Weights of a small image classifier.
Model: 20.8M parameters, 32-pixel images, arch vit, norm layernorm, activation quick_gelu, num experts 16, patch size [4, 4], width 384.
Training: adamw at rate 0.00076, batches of 256.
Rows from block 5 of a small image classifier, named by matrix and row number. Rows with one number within an expert belong to one neuron, the router's apart. Each number is 128 + 24 x the weight over its row's rms, rounded and kept within 0 to 255. All counts start at 0. Numbers have three digits each.
Before each expert's rows are labels from the 100 images, of 14848, where the router gives the expert most weight on average: "top examples" is what is common among them; "patch colour" is the nearest of a few named colours to the mean colour under the peak. Only what is clearly more common there than usual is listed. The data: scattered letters and digits in many colours. In brackets: how many of the 100, against the usual share in percent.
# router: router (model.blocks.5.mlp.router.weight, 16x384), inputs 96-191
# up: expert up (model.blocks.5.mlp.up, 16x192x384), inputs 96-191
# down: expert down (model.blocks.5.mlp.down, 16x384x192, transposed), outputs 96-191

# expert 8
top examples: count: six (87 vs 16.3); red (64 vs 39.4); black (51 vs 19.7); blue (50 vs 20)
patch colour: pink (53 vs 21.1)
router.8:145094110110107152139098108137149107134144111106101109132110163141112141118123123095125112149145107093116153115104169101181133092162126155067115100132126154126123162133120102128090090125137085125082153099112150105106081144119142101144105151119123111130135158057128108132131160120140154143
up.7:154176097110084086131159117145099158089130125154139133104105091132117144119091120099138153106099137145115111112076118124128156141145127150088167126121085118075105127133147105132166160144107133159110083129159100151124124135132121117149128165156136102127137136122100158149112118137112153082
down.7:101131159151197105085129139079130104142171139126141110136142124104149123135150109147106108125145117100100150138118076137149137120141161067140161133138127113151143168113129150121179144100127167135148151132123128132108145146123135116103137139111109125151120143135108118120122095151063139094
up.8:123135129102124095113129107126043114113155136161136150128136114134122143145113135106133121115119161151113113139098109130114141110122137172111088116136039120119125113139129137136209154138149141116148096093125127093133142120133081130156133091136126139158130143119116171171112155130091147080
down.8:080147159123118103127111161126138123139144138154113151153153103134157113159117141175137129121139154106096155165118104089146135086119155101120106115100106121156155103099106100160176138125156132098127135122130124103135122178131095109141142130076116110127116108121141127099115195112131157133
up.9:139159145139116110155156157135089133095135138139097076100151154122124142140106174164094104108098119140079113132153122135085069116132086098099089166107095111122146165135137163145120114139110161119103101124134147167099134176152174124119192108153166176150137103141098125115119084145150120168
down.9:156119134166136115067159078119125135153107129106095113125083124103146141135133122127149135128130114165195132091111141175064098148128153140129138114156121094118113154166103135098114142104114094117160125141158122155113138147118075115121147152172083142138126126115141127132157124142122093130
up.10:107074125141118101129145180129136107138163093153123125124164116126098109184111166123129120120149117146108107143160131121092107099113123108180127173103128125121165130106157145141154123089129135123107154110120130143131132154157108161133130097122127109121109150135104131122114129132171141153
down.10:138152103131155088091152152120145144167140123152138097161140136107095156135106134109104126157115104156144112121133149141104144139156162129152162117154125130136146130149138151105154090120136107168103146116128114159139169093137097160100147143146090141142102159136129111149166108153102112146
up.11:168121149142108119103124140149116094131102130132146144130165088135163113119089180089144162138108167147141160137134097132104108145119130148174131087120068149143165140150153145136135154121142107131124160126130097084113201123135103149102126124195135126114130106153127132126140137139130134140
down.11:149056130115138136142115143128119087093133132086143120149139076149154076111145108106154164100161143104116175137117128127161133092098130119123125103142130121144123134107141171142134154149121108091129130124149154118077107161145122098131110119117104106120171115129150118116161122095124166139

# expert 3
top examples: the character W (45 vs 9.5); largest: W (44 vs 2.8); count: one (41 vs 17.2)
patch colour: pink (44 vs 21.1)
router.3:115117109133134127127147106108089116105121146102101128108140110149135115156157158153143161119107133146143113126122080132110107127110130132127131132088112103113106161125108121112133130122113115116125110166183109179089128158150166129134142078151113107114082142135111154159169166121146137082
up.0:122104104143145089090145056139147092126119148159152131140147109130111171191161116113119130089127101137168116141105088146126101126168185158138138115105129091096131131118118110123119160133136136123125136143125104136149144146100123107134138134119122135116124129123098154126085127103095165111
down.0:163119143162114115141098109165119107156088088163152134138133186118120124116147138131136148157138141145119127132151115139171143127110135136105093100135175095127143122141120104111115132136161128142119134133124097072154126098087115163119101129108127147112155153096114135115085134137139132099
up.1:121158103123105133157117140103149152153100101154116153112144161145177105129109106111135156131163143100163108124105139124129173160095138140172132103139137158138101097116144086126102146119099115178151184125114118093126137079135142115181103143108139100133142132134173143124169162136131134129
down.1:124136132120128126141096154114130124151161108141147115167135144108132188122116099134196075149110115102081120121120146125175138125165153112120128115114168145146136135129123097147099092108134113151144143112113108105111075117102066143123115161088120120136162187105115119143099157128106164159
up.2:117139101092143125149124114089107160144099152096128145165081141110128103137109079088120141129123121142142120080130110121148124137118143145157168125162167130157103124101134074125122128111087131174141155104110168103128149112173103133157159127112128103124169125150123126179168101097076152135
down.2:174124166108168118179097151099094128087151128134124103129176092126106161090117097108142161119108149138091096111081131086175140124127132134094120117128110181141152144086141176135104131121091121128097120123128106152117136070139130082156126160097109138149117139163123125170111139115115168172
up.3:123126147081152122123132136155138147133129107131121103150118174131102132115087110142146140099177112067154078091049182074129115135134130141135168150148139166109130118083130130121108125096088124085125106114142134149126098089122163118143104115128156127130130142130185124133119138162122164119
down.3:128165108116117083163129137181131172164110088164113120133175112106137094133115140067152128144133132116119116137156115123121138140094162093126120134125106137165141127109117105133073105115114127119131161114143115127117094117091085092092119142148116106128173174104161148133114157125099131147
up.4:140121129108143152092130107073148116123102111148119129125160125195104101118066082097117117133130142078137176095094128098117136169087109149129157143122112165136135122113112133137089136096133097125139150130142149112149125132136116127107123176141136094104168085147180158123140165139127120157
down.4:116107127107113108170105170121143170157145075141120154100200148104128076126100110127125144143131151111111133127145128101088146156070166127103135113114108169156108137104133129160100091113136151149092172121140131109112113104125118126123103157151096120157103132129176142134131170120091118114

# expert 0
top examples: count: one (64 vs 17.2)
patch colour: black (85 vs 35.6)
router.0:129111148135130153122106145117184140096114126129143112117103144105118154143098096125161140130118101170114118161166141152090141111133108133138123131121136139145129105146124137101147094119138144145133144103081122111182165137121114127085128166153113179091126089157122103080162119135148107154
up.0:156113125126111104146113113122099070114164136102162108148111112097135053171139126137104104121131130129118157119140121117176151158121133107152094136111149122106154122115115135099146164107157121124162142117141144168087128152181069097145124125081084149147124096137136081130126141099117194102
down.0:152088140092102138097135140146138137128097116135136125135146122104111149086124127118155147136115094162157163104114139140130151150125168177067154121160108150113153142120117121139112076085123144094122114171163121124155125126107143149144156161152134131126150156114170106113162145122159159169
up.1:080150135136109125118147107075139132133096122122122164147118095130141145104166040156124120125129132113144135132121153139116160154131147152091101117147147128142150087127141122140092175129096164131150133132100128103148135138114130098117124157106112127137124075127133139122149164116067116144
down.1:098101099109135107109126179108134131101126112174157103156152083082076119113115143145109111102137124123086126109127136142176128149122129125115160113119093127088167155124106148121108151085137144110106072146136116180143172125118154169119136123147140094152129117144164162144124114142163157153
up.2:124115098124131140170110121164101158114101140085147124128137186106128133109117150127115175090171129114135114129128117112128144106102152100099124062108128116092106121109119107139127131128102150139146075140153103158128132157132140094146143097110162089114148140127140155122161098121144197080
down.2:109112144126120098138144117104142102124105103144145130122093142110146132162120178151117101091147157146134120163127138137116166097102144084116123137107090116150122128121165094111127149129144136148166152128070087113102125175139135095106098120139116196129096119143061138084092111134153111095
up.3:120136162147120109118107137121135144125119110100138150135114114135106136111152105138124133129114116091117140114146136141134169179121130155089152149147195117143132108123185082114121130154133145176127147155121111113163148136134202128122137155114122094121144081132101109137159143156090144102
down.3:116142100081111066147118146137112098114158124147162109119157104128090085112149150157127129097147122147116123088090119145174097143159128161087111157107155127099170150075122118127148148125123145111112134121128102132156138128140160149145156143091164115107134123093135130159102094136171139126
up.4:136118102154120101098086150108139149144113081163119129170144115143103155107163159136113129115129100115122161089152161119125159185158109111096142150109148101135164044127130091137126107115088094114158179141099168093114129139143108139104134139077132096134123098127133169126116146121124125115
down.4:122077123125127174147133137146102099102134133109128141133158099137125130108139117128126105128153162120091102116121132115135118135125115120162099127116119122110131138080114113162101147126132125104117118119118104141108113153147157115144129128095163127133128126112156151138101117110150132147

# expert 11
top examples: count: six (96 vs 16.3); green (65 vs 39.1); white (49 vs 19.4); pink (48 vs 19.8)
patch colour: brown (53 vs 13.2)
router.11:136122087116137098123121113120118118145103099137140108136163113120121133096104161129136138137135107097099149126154097041145130133145111163153119150115128151148122090089146107106139136102114117102142113145158080145124131106139150149097148111157134112078107163126117157113149164167141127143
up.0:166102103122156117130106133157118098105155126116101110165194087130110132110154117085152157129082138121144129136107143106134155133085145172136135109091109139154141116098123098154103133111118089096140176116115174108136099113129118127138109125117096133124134124118144106129123130106076094106
down.0:142107131152148150102135151106109150173084140074135135118102120120140157135123117120110094178089125135162150133151157160141199170092142139144136116163144141112134108146243172126133148125147105132124158139139125135094134120154131146131075147121105125166157118129114115130139106154119124044
up.1:117124157135106142140120120103112092107099173105143168080092131152115101113130135160071113142092096111136137170115164145140095131170108076078145166133136136088146119152113120118133129112162194098155090128113124144175147128137128134121173099131194103109155111123117106132108107140165139142
down.1:105144118137102106136082128133127176137103063159136149094093144125123130135100168144117111153092131097117142130137101152128125179100139108136128097140115153183134110104206178131137142139141146122126165145138073125102146064123167112160105159119116077147117115133155131123091128151137161110
up.2:141140154159166120153124123107111134150088130166128135122159097100110124166146108119116143118111108170136137127160099118050161099110170144139135111173106104127149118133108190120153147166124100120076146117131157103130111122121110138136126098114102125156090118157120159106123127092037099114
down.2:102128057115126125129159096131145081130153119151111118141144081136103135121144136130128151091180114093116124087123137125119065120171141107118118127099159115108150154127061117119106150128115154089157098136168124179126071150092109106111175094124147099102135124110139150115106161115153101163
up.3:147153137145156184138108124115108155097179174133148099157161157127118125159110091149108125115152163128131064131097111119142126112074172129141111112115110128128147142092096170178127127118099174121118101099136144113124170133135136107153120146088143123087111113089161146165088100116100151092
down.3:126139103131159125152141092125074135100139147167171126123169138124084120157133109168133122078125148126112097094112081125089122127074118116147125159129092118159121127125047181143164150106138159122136112108101086111137159121086123099110138142128119107132141138166159191156086150116097160139
up.4:145137109098112144111120096144144126129094162113138147108107136118119089145109134143054116170126117165110154161170115138158107100130112131114110167131103150112136123190155168153099132092127165157161080109128146138134148137133136118130142182108166102169160132158117102109147109131138124136
down.4:116154119126084121161101128128147146132095097147140144086153124178129135099120177150070136140082134107092137154149152121144123138101101137106081100120109149138160097113173162156123143141166170119080143131134131139157107139125184107143113108116160091146136104148134121113082117137218124130

# expert 7
top examples: count: one (66 vs 17.2); the character R (25 vs 9.2)
patch colour: black (72 vs 35.6)
router.7:098112175135115164133100146123168122119119134101135128124107160090120157182106114152160150123120128151095167148161122163105151092109129127141141107137153108150118130155094149079172108129126112126116133120121107130146125149123105114137107150153116192135115092155131099104161140122129111158
up.0:124121111106189124143190116137127144109133102154125141159130135158107141130151115125114122106114146073128072169100129083171094126168146079164154131146143102110150105078177080163112147158118141130134119121142142132125093125118147127085123111117175131096134164104095157133088110112124143082
down.0:104123163141125156145122146107140072128123151151120164115154121153158099131122117155095136117123177102091139170142108098087130136060132120142140075152118127135129103127148149155142112147129172109090137116133188106097121142155117129147137113122141079099104106130131164119172160069151127157
up.1:141141140102128085168129122090165140137132149140163117126174129130102150108143141133123091107089121131119128136093091117126134151177106164098119146127148165093099140135165118151151157141158155125087101104134117146148122138149125149134102116127174147120112134106134141131090113145149131111
down.1:118152122112126144152122116086105089150151123139128113136145129122147079151136092118115148122171139157093105150166070107123121141078108181100165101139137141153147154111159104108102095171129105140135106157179127126101143148152102109118119150169121113100198146115155137099170153068160082174
up.2:142185086105126127096119110158124117177146132105086170107118118149151190143137100118142085078141117113114128085113127099115100124122124170136123171140145142095159096122129114144115130086128143102125150138134125086144107161099141118170126131109162136095138120137152158105139109126110134118
down.2:120082102117118153126103131120113134122131189136168110160136182125144101144104113120140153150112135126123178164145115160148155141141146133114153094086083132145077151146092123120126100145126121137132122127147143150089141105131087143076112142142092159131091116122126137158122116170075166122
up.3:119099148130151070120099158132142149157132117143141124163135113146101129164075136120114114115126152123098118133116074097100114173093133096174160128153089132143127068098120121163154094137131113186142135092155150130117146106132103138138121152116134154117109147139133164162132115116133120108
down.3:108105162111135140117134125127118101118142191109135123130081153099181169170105131153111149135123126160113132104105135131119140116147091151156096174132150137111127106127191140130110130159136137143119108124118153156104148135151152124150093143137136161099132137112087070142168119112128100157
up.4:140098152116164110161158155120156097119085132162141142155159092135067106177084149123118114132128159102140087119109090099090118172118123087132114123132078141120147075133136175157132114126108130133138125077111137136153142145150116141113110144141152109136120140111140152123111112119158110140
down.4:104126121105163128103157093125103130139084129097122108109098140121142157132122132155119107143098119185137099115127155124103155133179106139122143171130194153111074121145175112127155133178125144169106134114130147154111137135132149129101117126165142174109132145136098097124143109115143088131